{
  "encoder_experts_per_token": 2,
  "encoder_shared_expert": false,
  "encoder_conv_stem": false,
  "text_encoder_norm": "layernorm"
}
Rows from block 3 of the text encoder, named by matrix and row number. Rows with one number belong to one attention dimension. Each number is 128 + 32 x the weight over its row's rms, rounded and kept within 0 to 255. All counts start at 0. Numbers have three digits each. After the name is the row's rms in percent of the matrix's.
# v: attention value (text_encoder.blocks.3.attn.v.weight, 384x384), inputs 0-383
# proj: attention output (text_encoder.blocks.3.attn.proj.weight, 384x384, transposed), outputs 0-383
v.215 132:087150128128128128171128128063114128071173093128109128113181071154174067176128097128107128128148054128128144183142109158128128128128174170128079128083128128128170128118104138128128143166128128128128128075152128144175162169136113087153194228128151128073085128128070131084128065051090106128098128128177128128113138150105128128128128106204050128099128128056077128128128095128128128189128128182118128094128128136168154072159128128128128159128183128174128128085128112128115128141089128128128070091094080128195083076184063128077128128128097183128104154072168071128128091128174215171174128128128128128128104089128128102128171158128060152198087160128128174128166128128107128176128128111159073128182102128128128166186128128128106128128128143098091177229199128157107128128128104128128128149128128000183128128109128128176099108128128138085140128128128141128157128128128153162128128153128128128128128190128160112128149170147162115084092168094119176196128128150128128128128128128172128128097074128075128128128165233128128128128092128128030128128128128128128114207155097102128128186174128094181058128160102149149160128167185161154128176128128161128128145162088128128
proj.215 133:128106090128152128085121157128117178128155128068093128153193154101107093102048128128172110128128149153116128128153138145128170097085128152107128163178170128072155128200121128128088128128199128128179089128101128157079128128080081091128094039086148128079196128128166149128162128187171128128128081098104128149128128140067128068185128128099214150123128084154048149128128109128089128128070165062128128128144128128128105128128128187096152128128112128130128078128075124163128102071128128188105128151082148128128099128097172110128128128081128091119128136112169128128081128103082048171159128088128092097128114128161094128128109172074123163103190165190182128170128172128105216146128128128111163180093144175128128154128105086128128104182099112128165054101116128172170128128098172192161075138128128199128165159128145115128191073164128128142103129143110100167063128128199147164087105128153081077128104191134061095071087128114128173147168151152189128099146078150095128141181128128091076155128154128128128173128078128092166128128122128158128186128128128128128137128128178183097128116167206163118192128114128128128128168087083128094128105128168046128114128094097155128
v.216 097:135128086115076128091187128128178151195128075128157128128171166128169149128145179128116128128128142089128057128128168128096128128118049128128128121128128127128082128110128112128128128107081128128128199128128192128144128072128128071166054057128144208189104054128128051162075128149162154128128128128128150173128153111128128155128102128128128084128128075128128128089096128128128128128128049128154094128097151096167128128128128090046165128128128128128128074128144166128128170128128128128128148128156161068172128206128128052128090128128188106115154156085163167200128128109241128109128128114101176179128128182128128128102084128202128083128192128152196089128105187107128128128128128162158080128171069128094176128080193128128128128150128128128128147128166128183165151128102128171088161159128128128128106128158190128128128128128128128128098128087144113161128128128101142128128171128073213009128095162128115160065128128128128191165128128128128080128128128074128128128165025128128113214128110190128145164072055128149108128144128166128128213149128094128128128094128105096128065128116124128155128128186128160096167128128072160128128128159128077175097155128180128147
proj.216 091:141128128128105167144106128096022128128128128084171088128062128095128114128128109128178146191128151128128128128128082128186128128128168205128128177128121128167128171128128128128128159080166164128170128128092109128128128155225103128128128198128078128128128128128128128128194068128128128128128121178107128128128128128128089156062128087128027050172084175159162167147077183150227105128074152128182128173150128128128128128128128128187167128128143128128091128128147149165103128128128169039169128083128069128058128064128085207128128128201108128150128178158077226153128057101080128128128155089128128066077116110173128165128128128172128149224102128084186128128128128163107128128128105128128155181128128128128128061170092128161128128155147128081070128128086156090128128128128128077062128098128128128150101128128128113148084155109128174070128115171128099086101159128090128175128128128062128128128144031128196128180194128210098134191128128149068128128128111096128128096118147098128150128128077128128181128163128128145092128081128128128087128170148128128128128128167207094155128128128098128128128128128167128069128128128186128157079128128109128095148128163128128128
v.217 066:128101128128128128128128153128128128094128074148128058128183128128082128169128170128128128128128147148202128147149104053175067157149128202082111128174128212058128128128085128066102128170128119128128128128128128128128190128128128128158128128128128128103128209128147128128202083128087128128128093161128096099128128093156145128153156162128073167128066128128128128128128128057128128128164128146182128185180098055128128178128196128116145128128128128201128180228128113128128128135062150128128161091067100128082128128046128128128128101051210173128128089160128146128077153118128072128174166128109141128092215108175128086089128128160128128128128091097098128160097128165128155128128128128128128128128128070128109128128128102128147077199128070193128086155055128128128182084164128176128128128128106128128110237128183128128128128128128128128128107128194128128128171128097128128128128128128058128128159128128081061128128128128128128128202073128128128073128128128055128072097128128128128138128128169128203103128093075128226128183083067128171128128128170128128083128128128213128128128152166128128128186128180162128128128128128179147036088153070128128128128086128128128
proj.217 055:128198128128128128128073128128187128128128144069114128128128128128145085179128148128084128128128128128128128191128130128128212209145128128128128128128178128128128128128128157128128150128128128128035128150128060206201174128128128170128128128144063128128128098178128128128128128128173187217162128128128128128128128128102172128128128051128145128126128041169128165128128068145128128119128083128056057208068074128105170060128128128142077128128054128128217128128178169128110128128128128128128128128128128156128093165128128224128128128128115069128089128094098128128128081128128128069128083128128128128128128128112128128083175128128138128109082128128128181128128128153057128128112128128078128128128128128128183128128128128128128128029128128184128203128128109128094128128128128128128091085034144077128128118128128128128128080128128128128128192180128153159128128128097128128128128128128128222086122128071215063071128128128070128092128128128128128179128128084128128145128128128074128128128160068128128102128181128128128128225128128128128128096128073128128128199128128095128062128178128043128128128128128128074029073205058128093194128128128128128164128128128090214
v.218 087:072161071128086196155185128102128128128209089128085128128155173128162128175177128128159036124128128075113128128128128128147163128152128128196128128128210128194152128128074128128128165128088128128086222054128217128168191128128092069158063128087177146128052030128128128106138090128128109118128128113128128167082128164128103128140128128128215128143128128107128137192128163189106128110128098128128109092058128158128128073104128105072128162128128134094128166128128128174128128128128128156165104128128128115128134128161100128091128128075128128128128128071128128153128128056128080168116128035128176188128128157128092128128107128176128173144128128191161132105128156105128151118092128079152076128128049102181128128128128158128128138128123105128128128165162128128156074128160119086117174128128180071128149059093117128128098128128128128128128128128128128092128099095162128218128084156128128058128128147128078128128087119061128176128057128071128128143128128071186097128128128128179128144116128128072137128128063128185128128085155098128128128139149180128151144112168128128128082216108128128128141128128101108182128128145128128177196185046128064088060128128064105128
proj.218 073:128128128168175154041128128125054128128128193128071128197093128128189105082074128100128128128085128182128091071128098128084179128128128128128128226128197082080128128128128128128043106074232164106183080128041098128128081146172128128128128079128128128128176170128128108128191128106128128128128128128128128128022128128128128168128128121128128094128128128211186128086128128128225128128048128078176128115093128128128128177128128128128128128128128128128128128098098079128128128128128171128128078128128142101159166128128157093102128160128103128041128166128128128160164107039055128128128128128128045128128162071144128128079105128093128128159128189128128128128128128128128128157128094128128128128128128128128128128128128072128185128128183128128128128128100128197176128128128075128128085128128128128156094128128082101164158128053064155045128128128128112077128200128128128229128128128070138128227128043128128128128128180147159128152166128128128128128128033166128137128156169080128180128128104128067128128128128186128128152128112128128128161173099128128146064169128128101128128078176128128128128128157173128161128198048128128128128151128089128128128106128128128102
v.219 075:128088158114166147102163169186160128166128128058128128087128211128128128128065168156092128181128204166128104081190128061128128128101128128128089090180091089152086128128152160128128095128128146128128128143128128096160128128166088128128128128128128128194128169163128043167191128197173102201155128113077185128128088091128153172180128097128128180071128164184128128128083128128194087128170069128109128128108094128128128128128128128068167188128077128110105128128128128172096128117128128093128128082128128128167159128128153128177156128093128128128128093128128165192128128128176049095128095128073106128128128128128086180080128094128128078128128106169128128128128120128160166128085128199128078128128050128079128128074107128128185128181158128101159090128128128128178128128054173155128128082128128128104128179128128128065128067128091075128128191128128128128128155105128128128128128138082156128128215128128128128090036128128093128113166111128161128128154128128128197072167128128174128128147128128186164095128128039144128093128051152128158128128128106154128128055106128112128128041077128166128128078233128145128128128128059098128180128090096128180128181072174128086
proj.219 076:128103128159172165128128128128183128128074128128128128087093128128095165128128128189128186128128077081067128159035087157128094128152093128149180128118071128128128057094128174128128098095027128128108128128144099168128157192055128128181128197128128128128164128128128181107128158064128191128128149150128128186128128165082159128081128107128128099128128177128103088128115128101128128152128179128128128085128128164128128151128128057128091145164128170128155197100128128128128189128068128128113128128156128128128139163128128198128128128142128128183106128128191181081128128128128128128157128217128128102128074154128128128128128128128021128128128147128128128082180128172170036128128128128128128128128128128128152128128128101182128038096113128074128128128128128128137128128157047089052143077158128060120128128141156128126049160103211128128128128128190085070128104128169128128128199128128128128187168128128213128082178128128128128190128072070128100128128175065128108128128187192128128065128128128128128159075128128128103128113128128161128102128055162128078140173168144128128176086128092091079088128128195128113150128230128160175128128128170128113155082128128128074
v.220 066:132128128128128128083128159128128154193128049074128157098128181128128203128128128128128128169128128079168128128174160128091128128128033185071128128171128128128046128159128163209128092128078128108128158184155201128108203128068128050128128128128076106128128158115171121128178158128157100128128144128128128128151128128128128128173151128161128179079096128128152128128128128077099128128128099128172103158128095128128128128128128128128128128126081128062128128105128128128128128128128076128083128139128128128100109188128163128128161178128188128087093128128167128128128161128156128066128128128128128128128128065128128019128128102163128128050128128128128128205156128153081128106158128089163128128128061128128128088064128128128176128128153128084128128128128221155168128187064203163082128088128128128128128214128179128077086079128128177128128128128128183128080128090128128128128087128102087035128113170128128128128141128128092128128162087052175128022128088091128128128102022128153155172128152159128170128013128128053128128166128128128189128128128128185128128128128192128156128094173128128128128128195128156128094128128070097128128128128176061128205155128128128128
proj.220 067:152128128061128191142128128128128128128183128128181158128128069157128128168128128151128128128128128128128165193128128128168128128214220092147128128065128128128128128128086128173151027128128211128097128128128070150128128128128165077128102201176128128097128172176137120128128128128080172096128128128128128128128102159128128090128128163096001069128129255128089128128054186128192128128128128123128077128079128128128128077128128128128128128151175139051128128128128175086128170128116128128128183128078076145128128140128076124128128128197106128103128160128167128128128128128128128128128106184128128185092091170185091189069128128128073128128064128128168128087128165171128128128070128128165128128090128128128101128199128128128128068128128128060143128186038079067128128128128128086128128128128169058128128089128071128128128193128167128128128128229106128082128071213128128128128128128128081128128089072128128158128128128128077136128128146090128128128128128180128119089128128128128128128032128128076128174082180128128128128109128095128128128128083074128074128128128128128200060128128079144128128128128189096128106128128128128128128128194128128102128058128128168128
v.221 100:170108103128149155128128169128128102128163128175128128081128128181128179128128128128128128128188128128128079128087128190101106208128166128156159138164106151128128128128076128128128128079154109090128105128128042128128128193144186168128110175128087065081128128128106056159186128173145088128179076150100128106166076128128081128128128128128128111198094128165102128128128128054169128128128128128128155128094128128183099177077159145084186081128128095163150109128168128128149110128145172128128128128106128082128170182128128091044128128128105113128128128128128159128128109083080128169128154150166128128128086190108050128192155128081058128128157151128082076093149191128213128095128159128128148128128191051053103220079145101128094128128128110155156071100163128068128146105128128112164107082128128128128128093128170128144128128073178107078128128128128128169180177078128128161082120128128128128168128046056092128128128128174157128175128128212076128071128092128128128128083128128081128200128187116090128128128128159155061162057128128128128149128194174128128095106102128094070095182128071128128128128128091128128128128048128128128090167128128128144193193128156128079
proj.221 102:164079108128128185152080128128120128128128093128128175107121195128128128081159128128183128198128107128083200087128072128135128128110128178098128128079128084161128068082128128128078174179067114128078128128074128078128128086128082178164210088128128170128128128103181128232128128128128196128128128128101128128128128100128159203128128128131098171099097128128151115110128128213212178095128128128128046128149128128175167092078099117156128128128128109150060191128128092094095128128128128081128166128172170119128141128128164128179128128158177128101128104171151176085159160116128161128093128128128180163166101128128202128164128128128128159128152128073078128128096096111075128115090033167181128105128128157128080128084200097128186154115211160128128119190151164128128140105128133057106165086128128167128151128103128172138093115128083150188128117128167092069128128128050074128128103128128191128128165150153128128084128074140128128140087128128068128154128114104195128128151186173168197064165128169205128128086157128161128060128187155128157126128104128162105128128170128081164128128128102128134160128128128128106062128128128128128128128128128128150128077208128128128
v.222 087:128128080066083178128128105128128128128229052128128128128157071128128128227128145195128128128110128128072128157128128180128128177111128128128128128128177128128128087128084172128199170128128094110128128095176076128128180128128170128128128204107085108067128063172104069094106071058098128128128093150128159128128128128128128154128128128128059128128155108073128128128128128128128128128128128128173092077128128150222163129128128092160162128213164152128163155128155128128128128128100128162094076105184079110198128176128128128128128089128061163128128163128098085090158100128154194166128178042104128193102128207128107128115162148128063128128128146165128128128128170106128077128128128083128128128128128053128166236128128128128101164128128128128104174128189062168128153128128101128128165141166167035128091062128128128164128169182128128078128137128128104087128128128094128180128128128111128049176073089128086128128162128087128128128067161157128128128079128101128062128082082097128095128128089128073128152088092213128128128128128128128099128161141095128166128182128081067148128128184163128128128128076128166128203128128128091128128193095152128128128153128152128128
proj.222 086:158128088128128145090128128128110128128128128080064083128217128128159128128128164128154128161128106128128126128189128128128202072151128128128165214074128086128128194152128128090090128128189109128162128128083173102128128128128128128128128026128128128128128128073128209128128128128128128095128083070083140128080128128160128128199128128147170164128128128191165174090076128128163148141060161128128128128128128128178092162100128208111128128128152128128128128128077116128128128128128185093128128128128109167063128128070095151101171128165160128128155128196128165128128093128128080128128128069128102081080176070143149128128080213128128128170195172169176095128042128128128128150161071128128128177128099128128109128128111128087128128190128175186098128085128180188216128152128128128128113128114123231128152158079088128128128094128052128123128088128153097128039192088128171128042066128128128128196128150128128128128128192173055167164128160128156128073128058171128151128154128128128157128128171128128128108157128128158102060146113128128128128128099161128128078090128128163128128101128172173128180069128128104128128204033128165128128146128128075128159128128128128128
v.223 121:128169113059099128128128105128128174128198128109128128128128128099128160196191128128128128128157170097068036128108167147101086174128128057128128128128084167182146128105081109128188128069081102128128146055128128128128160106128128163128108128128128144128099066128128096128092128128128156097065128088145128169181115128169128147128128128144149090102180160064128128128082128073177113128171140128163128128058128122152163171060142070102128128128136140065171046128160128128128128165147081128128170191179163106128128216128128128085065128128166104128172128146173146128143105128161128128119171094098128188142128208128128128154122128128089080128204128160147158128128128102128075158091108128128079115088155042128164205120183151182072100128128066128092097102128128128128172128177128128087149138128162098128128128128128128128070178138161128128140109128128128110165099114060128114144144159128202128172090169153089128128128109128158128168105103154128118170186128099141128167128128128128128180048102128128128128128128223171128128100056107128144128128128128198209128071128046135171057110120090128128079128153094142084156170180086128168179088155171128117148128128157128121
proj.223 125:128161128128128201154101114157072128128107072108128128128128080097167150097128136128159156164128166128128170128128086128177128128128128187128119171128128128128082186140128155108136189128149149093168091156128096128106097128173087152128128152149145128141102128128128189178089128128128134128128169128099099119128120128174071128068128128136071095128063089128165150128128155139187128165057143161156185128128179041128117150128105192167128161128150080158044166158128098168155128168128164074128128095165128084086145084105156171128072128128151093081128128192081174144128057128071128128128128080195200075149090111101128104128095128167108176187128168128170189085057128112089117128128086099196128212092128128108128065101128128128128128128128128153084098128128149151171128128128137079086128093128151165184128128153152178142128147103059158097128115128143066098151180071128128185094128128138107156139140046138128069128128170210057128128128080186059128128102043097128146092128128143128128062142128113145104090171187063128128154086128142128128128128151154112065128128145167128082118179150128158128128138143147128128157128093128128105052172128128082128152176128128107077
v.224 091:128148128128128110088147161076128103128128163128183128179128128128128091189128128128083136128128027128128128128124128181102128176088169128199128128128128167136128171110043148128128128128101128163128128128128128128128128173128128160101084128128128128128128128128128128128163128088165142128158139079128128162178070111094128128144078128128050087180128193114128128075128174078157059184128128195128136128150128128188165148128161128093175070128164128128169192086128192128146128128128128108100098083091128128128090128128164135132087128128128175128128097142128128063167128089128225180128168128176069128152144128092128128128128163066038103128204066128082128128144144128202075128128128194146128128128128073128128215091108128170056128128128128151182128128091094128159128071128128128172128131155088083128128128128128109181128128128165142079128137128128128081128128150128128115128128128128165128128145128128144128158100196169128109128128085217128128196128128084069104128128079128128128160128090060168128102128128250128078128098048128079077128147128128092139128148128041128128128087128079128128066129157128090128180115153158128170075128128105210128128100165102210089
proj.224 079:176128146128128155128090128128128128084128128128128202128128128083149128109128053128192128166128133128128227128128128128161128128128128133128128128128128103171128093128179174128128194128128178163095128051140128087049128128108128182128128038180128128128114153128128128188082161128166128128128128128128104167082128128199128128122154128128128128128194128128006183128128128182128154109087128128128128128128170128095128087128085182128128128128165128128128128107128128206128106128174128128086128179128128090128128099128086172128111172062128128209128128089128128167043128128099053128154128128155176128128096128128128128142057128161189128128128159116067154099128128105083165128096036128128128128128128141096128069128128099051128183128128128192128128128128099193239128128128128128128128128128128196155101073176218128031128085155064128128092091128128070128099084062128136201132128128128061103128128172165128128041133128128073218128186160128128092148122105166101128128190128173128128128128128128128128128128128128154128128128154128087128128128128090128128128128128128080188215128128128128152128101128097128128128128128128085070086128128189067150128128093105128128
v.225 074:131128128128128128128123129128084128128083052128128206128170128128171183128128069128203128128170128128128114128128128116169128128156128128043073082128128044128128128128128128165128128128128128128128182090168218193128108128153111048128128181128104189128128128128128128128098128101128128128070128111103186128128202128128106128128128088128190160080128055128128128128154126179128164128085128061096128170128128183203088094097115128084128128128079102096128128128102128128128128128128076128178128128088174077087152102128049063188093128077128163079128128070157128128128178128128128081128128039161212105128155128128082128128097133128219128101128194128128128128158128128124100098128128128121098162213069128128128087128180153128205204184178128081128128115128128111128061110128152050106097128128128192128128128128128113128128128128089128180128128188154169164082128092128154128154079128128128128128128128141128128165128128128128128100128208128113174128128128128128128128166191128128185197196128094128128128052092128128128128147128128079162128128100128168154143128128195128128128203091128159128128075128128128128128186128128128208165154042128128128128177128089075128
proj.225 069:189128128128128099128128081128128128170157128128156059128128128128128112128113128128128128102128063128128092128128128128072128128128156128128128189128090154025128056088128128186073098128128149128200128128096083047128108128128108057073210128098128128128083128128128128110128128158128192128173036179165128128050128110128077128169093128128128128128088128128128128167128194128128128128179128128128128128190128090154091128128200128174128094106128176128128128128128129016128128128128128128128091128128128128162161128128128128084200128128128104056209128128128128128105128068128128173128128184178128128128128138100106177154128157128128128128080128185183209089128128197111079187146128128128128128128128128128065162128128128160128051128154128128128128128128084085128197074160045065128128128118128102128128128128128090196093128061161190128061128203173128090144116171128153128128128128104144128128128102128185210128128164128128128128206128128086128128128128128188128128128187080198128128128087062128128128128147128086128128082090128128128128128128128128107069128158128128174065128128128198128076128197128128170103128128067128128115048128194156079128078128128128128
v.226 099:128188154128090087128128171074162168109082184090128151196128128128128080128128080128128118128064152195128039128090186128083082165128206142128161128166089128128164128128048128128128128128073128128128128128128128172128128181079162128128137162098070128128128128128128128085128067080128054128128128084105045128224128128128091093128128162162162128103128128172128128128128128025128128105155128128181128128128128086128128095128121128166128073075128050128092128128128128067128055128127128133087128128128128162128128092156128147128104128128128128086147128128128128093092128073128187128128128128128091128128092128128128128128192176059128109128128128128086128095128082128128128146114197128128128128128167128128085128146128128128028128071128128128128147145051128128128077128128185128166128128054117076128128128174059160214052096182128168128128121166128128128082128156128147128179128128128128128191107203128098102168100128161128077128128128188072128128220098128109142128100116161064128128171128128167093097138174196128128128185052069128128093128128098157128128128128156128128116070128128128128038120144128128128077128128152177128102128214128128075128063128093128115
proj.226 105:128154128214128099128175128128163156128128076128130155128128128175128128075128128057147128128155128128105214128178128167163128176144182071159128184128075169128128128168128128128158111171128128096074108128128128128128128128128103155172128128128159233128088128128164156147102098128128105128119128128099099134040128102128128033161076128128128128128150053086097158090128154159128155128128155128151110103060128036196128105148128185128128144128165160117128128128030114208162090128208091199056128128158128155128128154128128159119088096128128128128128128128128055147072131161128128128100128128128128128128112128108128128128128207128128096072128128128128086128095215174112115128100070128152066128128128128128128176128098069164157128128128185182171138095183128128128104128128184128128104152128128128128106096187196128074128148093062159195082128076128128114080154103128181182128094078156089096103169110145128128072128128099128205135128176128117128097113160170128161158128128206091128177094151116083088108128111076128128155128128128077128128110128082105128128164128109156128128184128174128114128105081065144090143068146128096065128164101128061172088137128128174128
v.227 118:213113153128128128043095128168197114185128128128163128128154128163128171069128162128128128149105185128154128128112188187094102138106128070128203128128091128138128128180139075109106128128158080128128096145059060128098057128128162168076049090128151128128128128067128128196128128196167139109171083128093128176134128097128105106096108155076128128173117159169163128095156150128168162108128128142128128128128135094143128128128128089093128128145128097128128061152128141094144128128128128128096128128123140074056128185128196086128128128081176128107128088162106170128133128151114020166128089128144087165128128128128128193148128151128128128128158101088158128128081128128104128128109171182091183176099206110128128159128142128128128091109128077128128057128061175068128128128142128128128128086093157238128115128104128085132128155061128128131154098108148111164111186128083128128117124128079083164128128062086128128113128128177077128194187128193097083128140128157183154137128128128128144142186128128128080084128128128128105205069173077179167128128095128144128128053132128151086091150128082173128164218079128085102103169081082099093128156157141106128128128128160152128
proj.227 125:137128128128128184128128085128101128103101094177128153128110128144103152079177128109128128172090156128128128128148128146128091128128052118145088084106096128188132128096087128163128154122068094128025156172128128128161097128198083169128143187155128092158062071128108128165084128063087159128128165144107099100105128096166193169090102128157092111102039128128185128093118128128150164133126147128194128128128128128128128128183076128158128128156101103128110170163142128128139101128128139102154128128197128094160150142160128152170070097177128102136128146162128128128165157128144190128128167128128246128206106107082128128113128155178128128128128165128094128083128128128128079128093128100159095103153060145128081074077162157128193180099164128128080195171128128112128128128128128062063189128125175128162128128128110186137065161128089146161165128095128093081189128106085092109153072095146190168099192128106154128113128058128104128141068128128064091171169128128166128116128128156154172060155128128186161086157166129162128128128096173091086082194144116139128128170185170071128144128128074112143128097145128117137080083181174154169128128128128159128094128199128089143
v.228 094:128085128159183128092128174128172087128128128128179128128128184105080212128084170128128101152188076103128179128092087141170128128128128128187066128069128080128128128128128076128128128128161128128107128128128128128128128162128128128128128128128173128128104128128160128128165128128128128128171128128113128128128128128165164128128128128086073128128087128183128128202183188203128128128128128214128103188156128128162066128103128184074176114128128128128128128128091087128128201128128173128128149058128128056128128158128068115169128194128128128128092078159128128189159128128096052083128112128148128148156128094128061128146128061128099128128165128128128128103076185128178128116095128218092157208108128154128084103108128067128212128166128172166128128128106170128161128128081088089093128128197128204128159112128128109128128128128128128139174128128123087160128151092128128085128128128158071128156244060063128128128090128171128083128182180128172110128095100128128128128128128128128128128128128128128095166098128089128128128036128128101104179128173128128128128155128173098092094128022084100128162184128128083128128128062157128090176161128128252128128128148157128048
proj.228 098:128083128128159128128128128212117128075128128139128165128114128128111128128128128163128128165102128100083128128049113146128128165128128128097151076128128093128103083092128128128128128179049161128093157128159143128160101128128102128089128128128128086195159085166128151185114128073066128175150149154186162197128128142128128200128128128128175128094128204149128128128128128128188128026128108062102053130128128128092128063051183061147071128128108187077128128091128128128147128128128078139128104200172106128128106128128117145128164128128128105141085128082159212128128192176128190202128170174154128128150070128128128163157169063102155128131128128128128179095166068128092128153128128128128128064159098128128128093128148128128128132128093128010066151183128128099128078084194060128041183128128128128128128128092128190145128128168199128128158128128128128080128128150089128128168128128128154128123128128108128151076085053054172128151176128064157128128153128062125166128128128078180174128090128128177108115072128150128128154128128142095174128128091128128128128194128128128128165098128071147128128128128186099170128128182061085128128128128184128149128128128128056128
v.229 085:128128128128108095085128128128088219128175159088128128163094128128128128128174128128128128097128232102048088108128128128109128045203128128128162128195128101128128128133145201128128128155107101183085128103128178128091110133103153143104128033090128176128128128186170128139089166128128128089128075080128098128195128128128128180128087143128245128092150053128128128128128128128128203128156128128128128128128106128053178128165128083128128138128128128050128128147191128128128128105091055128128128128178136128128128196128180128139151128128128128076071128150163183128153157128128128128128097128077190128128158128128220128080079174085128128079159128202176088169128128171084128128128128128112128050128128113128160151172128128128128128128128060128055162128099128128156128120075128128143128128128183110087128128128061128128071155128108182128082128128130128128128139128178128128104100128084186128128128173128090128128128128128128128091128128128128128128128128128234128181128128128128128128161128128128147128060128176167128128204128074169193128128071060128243128128082110128128128072128173128128128096128128168095072128165128128128128128128128128142128050128192128199
proj.229 089:162150081128128128097173128080128147194096092128169084088135128128170150068128128079128090128191137128169147128128161128128128128108083128139109215128072153128128210160107128128128071067182072128109159166128109081168085128128151128144128177128128128132051171079128128084128104128169128128163128128151055128128128128128103049128101182102130128167128147056160142087128128128128128184128128128168201128082128074128128172191128128128128128162170128104128128144128128128128086128128128128075128070128128128128180128128090102085128110128128128079128128128128128166128090085128128062064094060091128149082105128082065102095169211186110135128128128128128128128128128106128128128128128137128085170114190103185111128128128102181128090082128182137194128128120072128157193165128128128128128128128165128138080185128157089098128128068138160128128128092128128128128128128128186160128137128074092137128204128147128128128128128188056128128044148148117173128081092128065072128089128128128073128079111128079128128196128128128128128071085102128047128159190176128128110128128163128098128177128180158128076128128128151128128128128231162128039186128075188090096128165125173099
v.230 079:191128128180128128128106128128154096128128128128128115128128128128128139128128166128128128128128128128128067128176116087128087214092176128128128128128128128128128128111128128128128128128162128038128033128128000164128128128202178215128128156188088117148128128128128086128128128128128128158194128128140178128080072128111128164128128168128128166170128184098128195180128128111128091128128148232128139128128128128075128128193128128207128061128173128193128109092128128196154128086128128160128098097128120110128128128210107128079128128171092128128170065185093128128158128187128172128128058128128128152095107128128128128143108167128128128128154128128128128128128128151175142128164075109128128168064212128128128128128128128179051066083128128158128107176128077159128223070105067128153128128128094079128167074128128128109128128128162128128128128128128128128128076196110128128112169189128128177128144092128180128128128128175128128170128128196128087128128128128128128100128128106091128128046128082128085152196128128128128128051128128094128128048128128128128128128128050193183128143128082128128058128128090128128175128128227128128128075157155128181159205152128159128
proj.230 077:128097128128128128198099128128128169128128069128128174148177128128074130128174128128200199171128128128088143074128128173142163107128048173113128054128128159220051201128128128128128128128011087084084195128128128190128128081063128098128128077128128036088166128128119128161046128169150061128101164128097128128197128175128165101170138128128128100128110017128128128128103091128128089073128128128128128196196108128128128128128128162128128177128060128137165128177128128118200128100128128129158164128164128067164128128128128157128128128128171128128128128128198128128157128128128128168128156128186128128128180100128144128161128075128128128128115128143064142187088081080128128128128128128128186116128067128128128055128128128128128201128164128128128097128128128128188074128128191160128201084128112128128138128128132128128128167207093065128128183088158128175128170069102128068103094128173128073128104128128066088128128082128128128128128128128128128151128084128091128128128128176128128128128119128184128146128128128128128128128128089158128074128128154117147163073128173065045128128128076073128128034176091085128128143128097128128151128128076086128128128128128092157
v.231 103:128128128088128103169128128079095164083111128128079128128168132103128093175107074128088128128169128128065128099092128128128192162128076128173128154098120151128128067173128128128128128128081144128095222128189128125128199164128128128128101128143128074128088128128128128128087128128150128152071104101167128103128128118144099128185069128206235093069081067128146078085128128128128071140128128128128128128061128089173128056128108128128128128155153135128128158128128128097095128128128075128128128128101096173128076099128080128145128128128128096128139154128169128099128128068177128128128169128128185128090157128074128128101128158128155108128128127182113086128163198086128128167110128128128062103187102170084128128128128128128195193124128088128097212128197128128166075142128188102128128098145168008190110128125123128153128157218085128074166181128150103128128183086173161171128128128128200128128161174197068128128128170128128128128080128064110128164128128087150128197128128128154155177135124089116171128128128128128128128198060102128106128177087128167166181195160128071139154128128182128128128084213128128128128128159128128217102128099128073128128094107128128128
proj.231 101:128128102199128128060128128128148128178208128047101128128128128186162128128041097128158074128149095128123128128128145128128128128128176128128128128074128049042128095128128110128094128128176200128128092150056082128128128128128085147128128128102128164074128233128128128128175106128128171173128097168109128151128081088077128128128055169128075128174176128128128128128128102128155092205097187171128128078128128042098128128066112168128144092148220150128087110075065128174093128128161128128090128076128128128128128128128156128064128128174128128128128128150128128176092161086128069153174128153128061128128087128182085187128154128128128128128207128152173079128128128196128128128128128128128108179107128149128114178168076128156128077128128155156128128103040128108177113158094114152128086113128058128128128165116128096128128098092128178105061073128128128098064170160152199205148128078128073128171168128128128128128156186128102171128128128128128119086067128128128117128176129102128073128128098176128128128128128128128181128084128128149128168128128128128097055128075128163163107128158191173128128157077128179128128128070085106060128128147158091098128143128094128128
v.232 103:061164128087074190128158128128148194128210128156059128128128071097188128128176128195128077128109128093102128174128157207128159183149169073235084098128155105128185154128128128097128196088128128128128128146114128128128128128146170128128128128118128128082128085148071136089050071081080128119128087113173128159128144128128108151095050128160128086128155143024101128164128163167128128140128128066187099081042128108128173128110098096182178128181128128128117128080128087105092060128110108128128147128107069128128128128128064128082084128128072125128095143128128128128128064072110128198128128128128128179128128176128128086128119156128073128169072128128128128079162207114128082128128128084158128128128168056128102211128128145128128128128128085128140128128194128128128128128179091128128128128128128128128092036123128128178128167158156128084128128128094128103128128101128128187174105095128199128164102128128128154128145128128192128128097128147073193128128128128148081128128165087111128152128117038074089177128128195128073153128143128128053128128150166163128128128146101128100109128128128128128068166128065118128128170151178128128178128128128158086128128128177097144
proj.232 106:128141082120128128082128173150096128128089099084079072128128145128128110128079128128128128171147128128182128090128149128128163086111098207128128204128128128128146128154128128128071128064128076128162128128091180128096100066128082128173128128128152101128128128053128128153128083174171128143128097128099128128063151084128090076174097128128128128128099067128128128071128128061189142175071179128128186147143128076128149176150149194128154128107089086184072128189146128114168128150128128128091146128124148116076159073128165103128155128091155128128128128233132141145087088079098104128092128074128128128128108093107128128128086245128172156128177215176210128128066111128128175128128128150128128210156128190128098128095157128093120128128160128210076128128126192128190128164088161128128078128128117128207128168128081128128167072099043128099128088128148088128128163146128128172081072085165091128158177128128081144128128128128128128128128113128086153128144018166128128099149160128128159128128097128092128143128128147128168101101128128128128109200155128099093099064150134128071097104113128170128164069175128128149110148060128128143083128141128092078128156166128152128